A small audio captioner, trained from scratch: 39062 training examples.
Rows from block 2 of the audio encoder of a small audio captioner, named by matrix and row number. Rows with one number belong to one neuron. Each number is 500 + 25 x the weight over its row's rms, rounded and kept within 0 to 999. All counts start at 0. Numbers have three digits each. After the name is the row's rms in percent of the matrix's.
After each neuron's rows are labels from the 100 clips, of 14976, where the neuron reaches its highest value: "loudest band" is the band of the loudest frequency at the time of the peak. Only what is clearly more common there than usual is listed. The data: synthetic speech, music and everyday sounds put through simulated rooms and audio effects.
# fc1: MLP up (encoder.blocks.2.mlp.fc1.weight, 384x192), inputs 0-191
# fc2: MLP down (encoder.blocks.2.mlp.fc2.weight, 192x384, transposed), outputs 0-191

fc1.287 102:470507470471550478502490496492540521489529509531514491484534541506452525485540477539485510538501513476474457506504496511524488507480531466426494523490476533499475488520492528473521498477534462486527516485506488477503481506491451498475484472508494475508522506505499517448512500476539493498529483555500536492525481516514496537482515500485497483532497468485514523500514495463474450502491487518532464467515510515532491477527470491496451496498478481509467570462525516483500553537505495498469515507485479526495518525521503519486419533472497466497509534480498482560474530516485518530
fc2.287 104:509499512472508475542498520503474506481503511462526505501469496499465494493483517512504487514463490476479510516505438503491485498456483513541541511467477510503505522484488504530506497487574521528493503497521521495472526455468441498479505470517451510471508509502476538502507529481506494465555510536510525507496500450484489550472456522508554517500456441488491542493483502510517504527512518501476528516502515508465491457491510474457492484492442521506447477461490512480508473522498492525485495519486511524524474495477480474462460492488518474516529534488539495470446524524449509537
loudest band: 1000 to 2000 Hz

fc1.245 102:486499476514501443508535463450499473484526512494428507496496489423537497485513507529511490520527510424476528523511477510506483504525517493516500494469531500511529511496516536512489544511536471512459492482514512538518483495519495464518471524455460459506520487511538522500494509520482478491490537476539502501487570512486483515491466515491489546529510521480474491503522456511497529487468477494450541444519482476539518530473505493560516510486470536486476536510527513460498476488512511482487515506483522459483520540484516502480478493501519523498518456518506538498497491496506494487
fc2.245 110:517507507453507501477476531501502566477522513466469500450474523549472537505513514514485525507521516532550514526473538498484489497524510454521509457493496461501510515523493491451548502494539527504484472523470544515489512494514462481501521499517538535486516490467465457490536527507503519520484499477509495505497432529496504488477487478499462511515516540477531493470559520484461479507497491544515469525472483515498558480512519489469459460485481532480518489545494496532550517497525475530507502513471481498529492519477491489509478489514477500496478469516532454457502491472505505473
loudest band: 1000 to 2000 Hz

fc1.343 109:570552536493510509481506477495499543493463494487498497493465515464477468507505474500535509504505523529487540503475495431479507495465505471523505522488461490483488512513489468509470482517473485532497508487473466489549476497498502475507466482478537497472454498467474496480505532503437522465493492526519500493477528527457464506527504490544481498482482491520520464492529511439505522482522523514510530487472472517484479548503494476511453466477526474436537512516458540480489525508505490532510468503519514529487522481482473491525497520500466541491499555518523526463509492537488512517
fc2.343 124:483483527512490525531528509505513503488534588504549527476496496460505551516498530498548523501492533473477541485447507471497502519471487502472477474485518513479492477546497522528542499460529539493494476485480532483498494471456486510468537474483514498507469498496484489439514505501516468516492455521509517542491480507497497546480489465506523481488524491529530534539505444523515442514486514458492503512516488498512491511486503490549489511520533546485445485489446468514459492499464499510496486485463475499476516479507520521500518522542530503507508497492509479515516472450517489485
loudest band: 2000 to 4000 Hz

fc1.326 106:528486565523493526493476514513509494537480526477502490556500510522515517514556531495480537501551510491488519486474524508535499475519532496514468511512443519514446495480463498513543549482463485490526543517526479487515476534502498471471518464450493501526470508505520505531487477539493484485527482486516497481484474473512511527522493498509509494495488520513505514484509526490492461495519500527461474501446479512521483550487488482485471505505487461524536520504481577457466501494528537504539455504539507499475512480511506509494460522476509542494532493529538482513461549516531492483
fc2.326 099:495528509506504514501506465471505449472496536482511501505498528496494491499479503503468481474520524521472496502490447480467484481518517515519519477520486540509462548489550517501455508470481582533512526523522509505484472546534477449534521513498458497519479521501523520501522508524500494521537482448517524501532525531494506472476509479509518501458512479498503453507469515490509544547489492502501512566469553497493487471506476537514491504520493504513536497471508467519484477543519507543502486496504533440440492502535531456499519506464546492480486493505493524515494481506457495521
loudest band: 250 to 500 Hz

fc1.35 097:485482513515535532480471528508511510478507479497520500504488462495474499490514507483491485552494550523475506509481520489494460492502485484508500512506467524501476513478501524455544489490533520501537504497519470467542473503513528509484442500469487484435502551528469522483534485451476544511472518518517549472479515539504517527507511478526546501469501505498494452514472503452511462465493470502502484456512446518491508529506501542500510499538498502498471478507524512472481467498506473542482532459503528482446461501499532450507471545492541472497521516513559516489493534487510493492
fc2.35 100:500476486538463501496548505480490526478516465468521513520523521504491504503495485531497524523475489492578475464509477532521512482502496515495509489504499515510489445485472447504484515480471486491550530496446449498489518512477483512435480520469460479498487530508518502489523524485484520515492531456495498558481470480492504503490522498526512543543486513500507493507459465531500478492529520484482504514532488491526482546469586524546511471501507530486502495459518502448506470523474501484500549505505525515477453485488493453487487512534454514497464479477489495528472493492516488505
loudest band: 1000 to 2000 Hz

fc1.58 095:522482478521508484513491487513511500509492474500512496505493499511499473527518504479525492463503496463490560485517503522516496473516490478468514545531492476522497478531485487486501498482486484510474505498506487489492482539535496488560532480545499523479526540525498491506479521462426503482483419488472537549528483514514510498502497488508497500478554507468521538503530528540504494456511534497529472469484478511523519508467542510481522489505518481525524513478484476503557522500470505453506562472452512485469485438492510499489484477480542498552445524533499478479513468470485482526
fc2.58 091:461505488493471497547565510463517514519480469442499506523468545508502524476466504509456503515459489472451464485492463505494532535468514435483505504494486502510499520513492495474499458523510499479529505484493505494481534506513467515508474463525491491461506475497511512506476517496474490494533506488485495448544481493526524565500513466464485499480487552525507529459495508446544519481481512452504505551504498488494497524506518505494464506482520490502536451521483495458550532530460524486504506486482499515497523473533491533492490538515483472519476483541496464515474506476491466524
loudest band: 250 to 500 Hz

fc1.341 091:508494509507542519523487515509525487563491489500522519493528470504502495514521490515560489519507502526460522482529491504518514505529524543508487476486442534478506581546489512498538500538509501486486513499464517435510497520506481520509502521502503510487533512516492492456473505504498502513528531533502526515509542518460472510529539477528513474503527535545507446451458508516505496475549468495506495462511496479510472494494586470513509574515495489527471503473510548520542515509486531496515500494511472478482484523511529486475474507507528500487484516474511540526521504512483480490
fc2.341 094:476516484470499454506507554503512528495517502490470509530519499489501520494550481480494497546503493470488437495509491476519477508462496558505519484486448496511506474444479495502521498486519494506508488484527515489475498482467520451522546498519498450524501521511442469458548535468520460505494492488516471536521515472491534495511502482490495549494562493477538500510510494534483544503562498468508497495502461478487492485482511536525535515500449516520488508442511464470503524509537498534512525517514491527475505510482477472507523515493454524471510463526522505517489483452510512527
loudest band: 1000 to 2000 Hz

fc1.374 125:532446508503530491501481468488501528521457513515512509503506492488472547513518467500500510538512546480505529500472508486469490516494530512462544485518490532503469498498468515538500493520476496523486512471500518502567508505479483485551503494471504465504541477463463465538494494491497490434527518452530507438497507541523489476549480500502501468527482498503485507505524496461561497493474434518488510485533488492479477488516504512525522496480527484467532528524508478521564459487540489530508502484505482518501474487526485514499443486536490463520536495516506511473519525496505540535
fc2.374 110:476508464508521507472480493466510548488532456488503537504490529494545476501519542507473535457507495521496514519513492478450505518480537515513473499471555489451499526480506508520466546454500498497503542477509496484528514483510488468480508516509519489461497493503478465495472484490504495456480501508497498477484540524458483538559491505506481497440491526489528464503536512543509484540501475506468502504503523492520509450495499474496525542529486472497511496518484532538513535526490494545492494458498543456502485519472498510482485443546522499493548481469479502527475501499529443464
loudest band: 2000 to 4000 Hz

fc1.254 132:531509521526487444454449504457505493493503521485495498550473470517507508481479522522484515475500511506476440503474504485519504474483505475557500485497503506453538505498481485449458512542481521511487496507484500514443546508481474512526509474504464469529535475527513520496507472510486492517534508498496480524540489463497522499506538492524514550504516471491498482502497482448473493519494531508489507513540470519484501517541516464485459470489429525521527495528494491468485505473476518483483486535516463497508563554493481499526473496482494547497538557490526505539515510517484498511
fc2.254 127:496527510484504482531467520518468639522517500483470542504509496490590514476474523482527493475493485492501561475485486497490496515469494487492507512499510468507476517496509509522509528457475477530491525502470463511542485522530529560506533493547453509448507530510485489491502496503515470485447465509505501472440504485496514503476512533515547557490487522526519447515512527496520513549498498497469522505501516485531512450502468518506509519496481471498500489496504509476520502479473509501478512481497475507476512483535494504516515505515497494494483506514506499507511510476501523503
loudest band: 500 to 1000 Hz

fc1.139 091:482477495512475508528484455521516475478493509474526506497475484481514529488541548503505499475509514480507533495486558521507488492480538479543511534485497524463538517511443466476430453537473554471531493496482522475482525490497504497502502480502548504501521456530531476537495515488523496509507501479499496532553514543474513489541499521511523478471489492478496497519469524494505566512542507451521468491478518513500504512480500542480514455491523465470514521507511485475509484546544516520512512479512494512479442503489546452478456513519466483505484475476519499517521533493491516507
fc2.139 090:540475480474462511501474475548514510464453521508467515495467518477491539463478489500513532479520495530474427492516518483535457489467510501456510509516533472508491488529490488492506479516479505494477497532500461512489544510486467534515527505538526489445462509514485479504508530561489453489484480519496534455478507490459496537474536480490464515517507480528471536534487512461511468498462475495474482528453489510494498511511458480501524488485516513530460473511489546483508486522530478487515508481536447513472465526513540523495497500512489472520510491458534502533496490478500499462
loudest band: 500 to 1000 Hz

fc1.277 113:504492538511491503502552493534491518517468498508517515532492479488488483511503494492462464527499464528519479490537489481552447527537470478521498548492503508474505505501492483436500490495469424537537505506483464495528520515482513490514494511502495481491510491508523508472526498502456509500515468498556499474480488517508477482486484502515530521491495500475512491478521489512509484498489511497504587567520482494513487525498486483481482503410503500508481479449495569513537508499544506434496521515519465510500478510539515537488528480503491501496486538533506495524460488527526521523
fc2.277 115:488494467510483479462468537490518517540482478528483505479524501496474468545511514468526508512489438473508490533438483510538514523510477499505478489519514492505544497448508518495535502495489502491517470458513451508534479505521487471543472530496456493501472526510522489495470537514460531461465517528519501496497481454476462485505532540535525483513497506528509475533534492470531508489468520524513486513521522485536510494479526505529503514543474511520547507470528498525513530557480520523471552503499507512498470497509558515471488509538513516495522502528491501502534469562533509523
loudest band: 250 to 500 Hz

fc1.325 110:525510516540493490502508490466470474514515463485498520526520500484461514509531522511513493484451479443527528526474507481494477536435526497494505487509493467504512523518501495505503489487528503527513541513534484511499489495478510480513478490566454505503519521484459493526480476499505514523547497518512455471520499489531465468492556501453510510490504486488507499465411503478503547511515553534479522484480475476519507485503513473496492491551484514469523473560476528508554455505524511509449457508461531503497481469497491496517478440480510499518501507492491503506545497513492498532
fc2.325 116:513524490503519502511540537479553469487517524489486492462520459484483482494503496488510476486472516519517523438503507504504544551493451529454502516492461485511564534499487455492500531484501509478481519504527546500488460506495517510479489484478514518488475459536484518512512532503530480483519538486506495499494490496471525507456498540535500487490497489439498489503429458469480538506489486534501525493463481528449517464508482540474480506518541536488499494501521462505488497510504493522478510483492465492489452502455480487455476457476470499497476473453497466530511477470474517487
loudest band: 500 to 1000 Hz

fc1.55 102:504477500526515509490451448532494483425485499496499542472470528524494472492492505483503481511496494516498496504481518482512482470480481497483515503511501536509485516527467565511524498513510504511460501474444473491577521503535491479500487485510541489519483456432493494479493509471496508513539473483484513425497458552511480502519473514501488456524513515500510553461524488506471500478504504490484476458545503502531484436451469482522505508493464498522514520503533497479506505488463478491496513478513492535497451452501483484537488497536461489517551503494508516499493508508483505485
fc2.55 107:458481495496473477523516511510499550519493491493506498473508510483528501481521547505544517540516505512502447496456481485503515473491520487476519465521471506527517432474542482487507527495508471518492525551537501494520496484517501514487481451475501524436467493504551536502542500497536471454541456537487527447487537472490482515500471471501497530464522527496524504516524546514530506496536500501510467496510472517510494489513486515478466544520501490509478471523451536497502516541471457493496507525516501507528486497517482507489478518535507513466522539457523477510513505493541490441
loudest band: 2000 to 4000 Hz; 4000 to 8000 Hz

fc1.13 110:524466533512500508484504473470473513490463508497510512528490473504519451503517494483527498498501536510553541500485506457486520500489488449477501505511465485520508541494485489500625491486494468517474541500477531469479499522498518490488484471538480554535520498474492499478552486488514439514481539502460541495513495519499509450487483526458510483506526470495479509548486499465502513460535497511442555510493486487468523513493494482524525480496492487537471482517510528512509472514522483492505479510533513516464508472511479505514498521516522512521503477517478502520510455469545507513
fc2.13 115:503514505494471510496521512556480529450530478478478508536501502501553483457499516508526514502532518495502512526512476509506510499503510506453517497490538501513547484508514510487488496510517487486520512511547485496495508469544528501519466492486545513475514546535486511548458484481483528502479502495526508476494481516532489539514483449452494504471522479527519469522502520523512462561521525486573474554471517509492453521473515494558494540496543508460551510449473489491520488483507520500471480528486474489485468513512553512480553527490504531507471498516482504516487499482536494522
loudest band: 2000 to 4000 Hz

fc1.26 098:510547528514497504502485523469533479451486502481484522538526502519470506515480515508482513491525507514508478457537503522502532484494496436446510510541509518512493512490500501530468495480534514495536523481498567498527483489494508451604513541509526510485524457501502493514555505504488490478555476483482496485500486468490458500517481494473537493496509510428526508506459503521477485500517546508522506475503506518522497557493488499531485497512486514495493506562504538558527494500507513496482480488492527514472469537485510490509507522517506474503525483488476486544467521537524481476
fc2.26 097:537512541501500513474476466501508516466527502533530475524459507498509505547514475531532512549498470490491484504486501495510521529491465496554502475515505444475511523497570523479559483499453505472457490480532506457506481502485425515468464535517490508497483484490555486507450499510487498528495505508476456523507490551536519516487499521494483537505494486540493537507491493539526490510460516540517490489501520460516519522512509503497559489488511489523525434517488512534528511489514488524530488507481482478478511497478494486514503481451544483492490513498517484466475520545484471499
loudest band: 250 to 500 Hz